From a checkpoint of a small image classifier: 60.7 epochs.
Rows from block 5 of a small image classifier, named by matrix and row number. Rows with one number belong to one channel. Each number is 128 + 32 x the weight over its row's rms, rounded and kept within 0 to 255. All counts start at 0. Numbers have three digits each.
After each channel's rows are labels from the 100 images, of 14848, where the channel reaches its highest value: "responds to" is what is common among them. Only what is clearly more common there than usual is listed. The data: seven-segment displays showing three digits. In brackets: how many of the 100.
# convs0: first 3x3 conv (model.blocks.5.convs.0.weight, 96x96x3x3, standardized in use, each kernel summed), inputs 48-95
# convs1: second 3x3 conv (model.blocks.5.convs.1.weight, 96x96x3x3, standardized in use, transposed, each kernel summed), outputs 48-95

convs0.27:112142116114104156131113092171116103113157076150138169140143138120176143123141114153042096103170179091086152092147096149176176103043127115164116
convs1.27:134165098138099109167142103163100080128097115124093145145159155162120146162164097163157107141130079102116100230126124158204101121085091119128132
responds to: the digit 0 (100); second digit: 0 (100); blue glow (57); green glow (38)

convs0.52:173131108168097197110152193131163149159117096110121153153145145113111144122081108139153107097108123100102122179211092061087123099142129096199119
convs1.52:112076119113100124192101087179120079123167170110124120077085097073118111195143144081089186094133140072145152110134128136112138083146152095179144
responds to: the digit 3 (98); second digit: 3 (98); dark on pale (35)

convs0.88:164142113107095105177142107099095135094128176200167123141162161138143172124168157182099146190196116147150091114117115125090063129121155089156082
convs1.88:158083091102110050152085063093140117110146090073109150160126170121120114146083083167133130097104171100099117153104093109119169126129143098114086
responds to: the digit 8 (79); second digit: 8 (79); green glow (65)

convs0.12:195126059170033080121175133109152104148125058104152209169168166122121132126124093118086096042111159100160170125155067103120166139135128158141089
convs1.12:144139131166133151139099059094111219132182120179148146146118127161164194095101152137080133115151174067159172099147144153142116066130183099154089
responds to: the digit 8 (81); second digit: 8 (80); red glow (47)

convs0.32:125130116103130145166166111125183089112123161101104190139159147147139104146086076067118102081093133186125165222149102122103147102139073156124120
convs1.32:142149168126110080160125127095141120167140140095109162093111079118207087147123113156106092122104154094157128078172201168127108138098192148140147
responds to: the digit 4 (67); blue glow (65); second digit: 4 (55); second digit: 7 (34)

convs0.64:154154112179107179089157123133128147144160093154195223139127219135174198106076133129121133096107138129154148124100130126077141102160129123123153
convs1.64:144158127157211138089097191151148153154185161128098131140149084108160155129141118148111085171160113115184111140188158129159153125131130150063121
responds to: the digit 4 (82); second digit: 4 (79); dark on pale (52)

convs0.18:134127156098122138124128057185152174139093187155076129117105127141176102182148118049118166154095111169159134155150118087157149126105155117138113
convs1.18:107092102107102090173067129106160098111098058104125166163104119129105113112116137081119157132086138130083138134075071143109118161117106144121112
responds to: red glow (77); the digit 1 (71); second digit: 1 (56)

convs0.84:086172149174165162068130178137187163154166070185135110106120117139140119093139142122084154162136140140115119129005064125141101116208071093119184
convs1.84:117142156134161161141100186114139142159118062195146159140069099180154185106123146172098119181128099150101115111065123136132145154165151141150120
responds to: the digit 4 (62); second digit: 4 (57); amber glow (48)

convs0.48:140131103049080090201139093115103161111146181107094141153151143142184099140086107115151126114088164113127179046180185147146136157111136113113135
convs1.48:123138098160153161091100142115126091032089093153123164083157055124130091076159117101142107136126120155146171128125067188098110133101100136122120
responds to: the digit 2 (96); second digit: 2 (96); white glow (52); dark on pale (43)

convs0.57:213136178117107145102138036174147194141103197160078170130068107115177100085128127114178170126090140082177148161188104127086132109090106100144172
convs1.57:103122099117114100143138130089086040121126135044130106110184128172199122141127187097178122167105145142104167094129119156123152157141103133106109
responds to: dark on pale (95); the digit 3 (59); second digit: 3 (34)

convs0.14:122120095204101093163131194110125105153090126166142130121158148080179126144167134140079122063127126115113155097157142141109128107105100140144116
convs1.14:149116098096090133183128120103136074141198172099129111136125166107151153168111121172069194119133160126154132090169107130089151121180112141141124
responds to: dark on pale (79); the digit 3 (65); second digit: 3 (61); second digit: 2 (33)

convs0.94:140117094140145166197143075139167183156060125136143215168133110169192111080141124076121094140114149141139153138061114134182089097096107082122050
convs1.94:134111161088102088159172081114156122127118142123132110170165113101138107115108100075138156088131142111102166204158167219111185147149165167101157
responds to: the digit 8 (63); second digit: 8 (60); the digit 9 (54); red glow (41)

convs0.54:129148091130063127097108191112174109151102025167156152134143133065114141095118111122125118065168134139124184090168124141104169082125102153149169
convs1.54:126140093144147056138136079100094158180133143169178193102125127129148163133108144167104145170154128088139098138137097126114064091133155120142144
responds to: the digit 0 (85); second digit: 0 (83); third digit: 2 (29)

convs0.80:202159065130154180072132143161099152139132026118112184144173119131136063126108145173134147171116135123099159140117112121158131075150183136096086
convs1.80:129142143084131127113084074156158198133106135190127108132122160119178145203110142167139094157104082045075101154107153139113114096122107105102108
responds to: the digit 2 (83); second digit: 2 (74); dark on pale (44)

convs0.77:150125105160090140093128138179145117133132196135130139178139141084140145234148130164106155091166129116119114138153126122078056141135102124149127
convs1.77:127130054105159074162142056154131103128196172118128118139170122146131126140134084165079099114131080090145082114162076149102161134184169151149168
responds to: the digit 3 (93); second digit: 3 (91); green glow (40); third digit: 1 (31)

convs0.58:155125125120133103000112173155113083157187051142092163148166118146158079152122092117101136128136130175149117099082147174134095119121132091141084
convs1.58:113126109123132179053164160106152132176065146136102091132105122104085104104145159126134141087150151190166128124115150044097125136075176121160127
responds to: the digit 6 (100); second digit: 6 (100)

convs0.85:123094079137141068074117107110124119188117075176109196164106188098182093118097092095134133149085117164097191138133040136148158070163134099112129
convs1.85:093135140176122167159135162084119149096067166099133110108112216185138168087138155094087095141183114141143123133128189174113164143156124176119097
responds to: the digit 6 (92); second digit: 6 (86); amber glow (46); first digit: 6 (35)

convs0.56:133121156127082099165183129129132152131129164129122128143135199160172136101105115122093096155135142089160139036170105142094133115128114166083087
convs1.56:103141203154128121125154165113117138176137137166139211156166120068132153109137188167140123194130172099122148193147084157112089133188116134096072
responds to: the digit 8 (60); second digit: 8 (58); blue glow (38); second digit: 4 (37)

convs0.59:148102113120105073149140089165135158127133168142090168173104130108099112141119143115149161105182157129072100146198070134238133074160153128092074
convs1.59:163182172134149135120156094067213093069113072150142151111116081166130119117146135145152076173119128170133156117115141181055101114071118071199155
responds to: the digit 4 (100); second digit: 4 (100); blue glow (42)

convs0.78:200106209131142120073140081146169151139126161147089150138071111154128111086127166084086130160155112152124109128147124116142126065128173153120065
convs1.78:120154114083149141088173104110158185171149135073174126099118128137158110077124137071139136084098093117117157123139149121117152162123118149065139
responds to: dark on pale (72); the digit 4 (57); second digit: 4 (43)

convs0.4:180123179064097182160170145159172204120114176144145136154112122158140116153127091072159089156130088145118120135073177123123101113088173123081114
convs1.4:062167160132109121086108096126143138164102118129126148140098119076127104109116023136150183155070098129142179163126118135138109099110152083109143
responds to: the digit 5 (61); second digit: 5 (57); blue glow (46); second digit: 0 (34)

convs0.1:176084135116126117059138172132148150103100122175109157153165156182170089087110127104160090101112141113069131071108148164166131125110126102140151
convs1.1:080166125129109147104138196130165176195097119143069136131111142141109066125084138165122142106119127141094132074123070097114076138163130154151148
responds to: the digit 5 (79); second digit: 5 (74); dark on pale (36); second digit: 6 (26)

convs0.41:176095102179072082139101177145111099136071183132122124157166102097172152130124108136128107105151169079089155095147114135134106137146129118167051
convs1.41:130072115131139128165106090132139118109121170125173175128170132120125151181123157150130178171154140114135135182178168147164118084138130140121080
responds to: the digit 2 (57); second digit: 2 (53); second digit: 3 (47); green glow (39)

convs0.38:124140057151131134120174160133181151126104084140153158109110116077133055126108100149104129074153125127140131118090142151170114130139128166108101
convs1.38:149142089114121148167146146119082091187163183120109124139060070123123123111140110167083156103136125099133126046192137109139150169123120148177190
responds to: the digit 7 (78); second digit: 7 (73); white glow (49); second digit: 4 (27)

convs0.65:124115133143155106172157092077130204152139231160130163183118189152155141111140117128119161086127149135098124106154082116149137096085117071097084
convs1.65:166123098160140108166132148115115178121145100103147152148111149110134175095106128068131100090164100168117125175103094116154169140120160129119112
responds to: the digit 8 (79); second digit: 8 (75); dark on pale (39); third digit: 1 (31)

convs0.19:140136145087133156172117142142103151108096228143132188168106166120167140131097113136099101134118147129120171123178091083131177116077120123067117
convs1.19:113174136170131155077165132094118141073055088153156108082115116152179091105152145104105117236134147141138105160149163166110160134145121126149133
responds to: the digit 2 (100); second digit: 2 (100); dark on pale (41)

convs0.76:070132145050193106141137025127133185126193153140139128138159158110133103153116140137086167139161144158117121116146083120145095168099102102085173
convs1.76:089139161119137139097145090133176176150124151163077106161129142134095163125144128150119077110137107142109119157098172138181104110053129118087162
responds to: the digit 0 (100); second digit: 0 (100)

convs0.5:085115132135128151129129135149143144157110026147144104084150111120170106019090185115120165138147147147123110110000133137169108118153129151155160
convs1.5:122148140100118092143117150092107146053097055153136134079085088174134155063142158119139082147129128118084140103043131142165118133107156126135122
responds to: the digit 6 (68); second digit: 6 (59); amber glow (52); first digit: 2 (32)

convs0.29:120140073112102110107092144059089125120169089138126197153140148113149157148100143124113112067140152093139168104106099149149127132087067120177159
convs1.29:190124047098127124169146121084125123187166151087133151087125159104066171079088115156135102057167180102138151098163077077142124158137135118147165
responds to: the digit 0 (100); second digit: 0 (100); blue glow (55)

convs0.93:124120143125124161114110125212131168068070102094140181131099102128190195193156083133093129093090172147127109116117141147108158110176097127122170
convs1.93:095098127139116130107106146173127129011147131140131133148124152116149136206172114123116149178088117161148139169124059136144107104114116119099072
responds to: white glow (100); the digit 4 (63); the digit 1 (57); second digit: 4 (55)

convs0.62:134103140146168190094181122152139120069082160129137165126091156123156091165136056085127129078128136126137134187090125117155159154101116111107168
convs1.62:104118151122124127138161132100097176220130120129136071076184136107143128129144109194121136140100125171093165100091098108119174103092127137119100
responds to: white glow (70); second digit: 2 (47)

convs0.26:115171142145155170149130188138102132097128131122127090132150086051167110137151145152078138113144107146110138142185098114009119139132133144142154
convs1.26:139128136085130084124148106091136168122136159106102077101170140106139058180124191135102152140158084138104119100175130106037101143178125171110160
responds to: the digit 3 (87); second digit: 3 (86); dark on pale (51)

convs0.67:178135141147117136107116195151118105098075138132127108145145127102172085105171174135063142134127148134091146141144132132018130143102125163179143
convs1.67:100123156113130076128079123190134155080111167157155102124178132067127077182094155122131143147107096132101076138154174077110114110159106115148177
responds to: the digit 2 (97); second digit: 2 (96); third digit: 3 (27)

convs0.47:163028183128123070104134100153128107072077100122157171116138151134169134094078139156139138121156122131091090113172085130084180146159142106092158
convs1.47:131090158115087113163153105130141159130135148089118143116166234143114164166119126191168144093106121162133140105132123136177136107156098120096100
responds to: dark on pale (69); the digit 1 (65); second digit: 1 (44); second digit: 8 (42)

convs0.53:163145113140153181108093182143093097098079144166135160106107092132165158158142093138094117161163150103131165148111096153112148152151070111128147
convs1.53:110107100150161145126127152121106140119119176120130114089130076113080055112159162177115113155055133172110118150120151140093079126101067112193104
responds to: the digit 9 (75); second digit: 9 (68); green glow (50); style: blue glow (37)

convs0.8:131065165157063060078158138138128181125119110139114167210125157153119108190113114098149124099086104128131103128148143153194173127091148151124029
convs1.8:141134108164114121139080093106115075142099137119107105114109178165123177080161109130137133119185125144161203142092108118063134116152079102143147
responds to: the digit 8 (100); second digit: 8 (100); dark on pale (47); amber glow (36)

convs0.92:137172144116122161129130155115138129142136150151127168127155139114149149154143137119060160171146122121127116114179079103021095138139120080167172
convs1.92:157096130116112115129116114130129147131191166044106090111150157089093063191184177061132168084150142125162134123203099153075139133113144116136159
responds to: the digit 3 (100); second digit: 3 (100); dark on pale (41); amber glow (36)

convs0.70:095179174081114171074092148154168172123128133219123160125119138129196102087124167108077119168139105163130132122101100149153135134161072141025166
convs1.70:164138163129164154003157159098204074143085114186170118127148135145087106142148131127194106180103163164117101124123136122111185152126167146128151
responds to: the digit 2 (80); second digit: 2 (74); third digit: 1 (31)

convs0.81:229066145131099103169156090125145109084095164122108179150140139207155105162108062113157097071070121134127119200166132143134110069122107132126093
convs1.81:137162147137138113109152112192121222053153138183106120147140155081156114151161153112143139085129143087133118096097092108119124176147140120169115
responds to: third digit: 1 (36)

convs0.86:120119160158130082061113160178163120143154113134138118158110106110154120066133150148111132109117113146102102117057112169242160116136082171117083
convs1.86:109189163185164168126088196123157156148181029212132154166114117149151149138083144171090102151131143133150115075075163115112099096130178110169130
responds to: the digit 4 (99); second digit: 4 (99); amber glow (61); third digit: 1 (30)

convs0.33:154100159156135167171097153115113128092068240145141130113120124137157129224115158078115137153137129137099061139147127131117118122091154113089082
convs1.33:122138132103118158165126177119135111135087008109077155109114080153101157110133076096144082157090085142119122145052111180121143127095118126147125
responds to: the digit 9 (84); second digit: 9 (83); blue glow (64); third digit: 1 (31)

convs0.46:108089091129145050094135142128129129148094144152118167133165148097134073146117110153114119003127118148138145135157130112189106122177140143170132
convs1.46:081138203160109143190107158182180135197140129183181179074156158176136127176130174195131149115133102127061130104103137153091122119141130116125114
responds to: the digit 8 (75); second digit: 8 (75); white glow (44)

convs0.69:116146065166140078185117209142148115088111054162145153101158156113145132094109120143087099173143138142094128127000094116162137144158097073122152
convs1.69:123145125150159150185105187130068159124084070160139154124074123159174189077115138142097119135159138178120093132068135147159146160175135138134134
responds to: the digit 6 (94); second digit: 6 (93)

convs0.91:122148136118077093076149138102137152204143087138177169167155184169168121093080091154148100062139150107152109096197109122092104118098192096154131
convs1.91:075137122141149140099135185169143085040051136123115128100115108123149088110145135079101134141099089158137127129081102161158163106140101121134155
responds to: the digit 5 (99); second digit: 5 (99); dark on pale (72)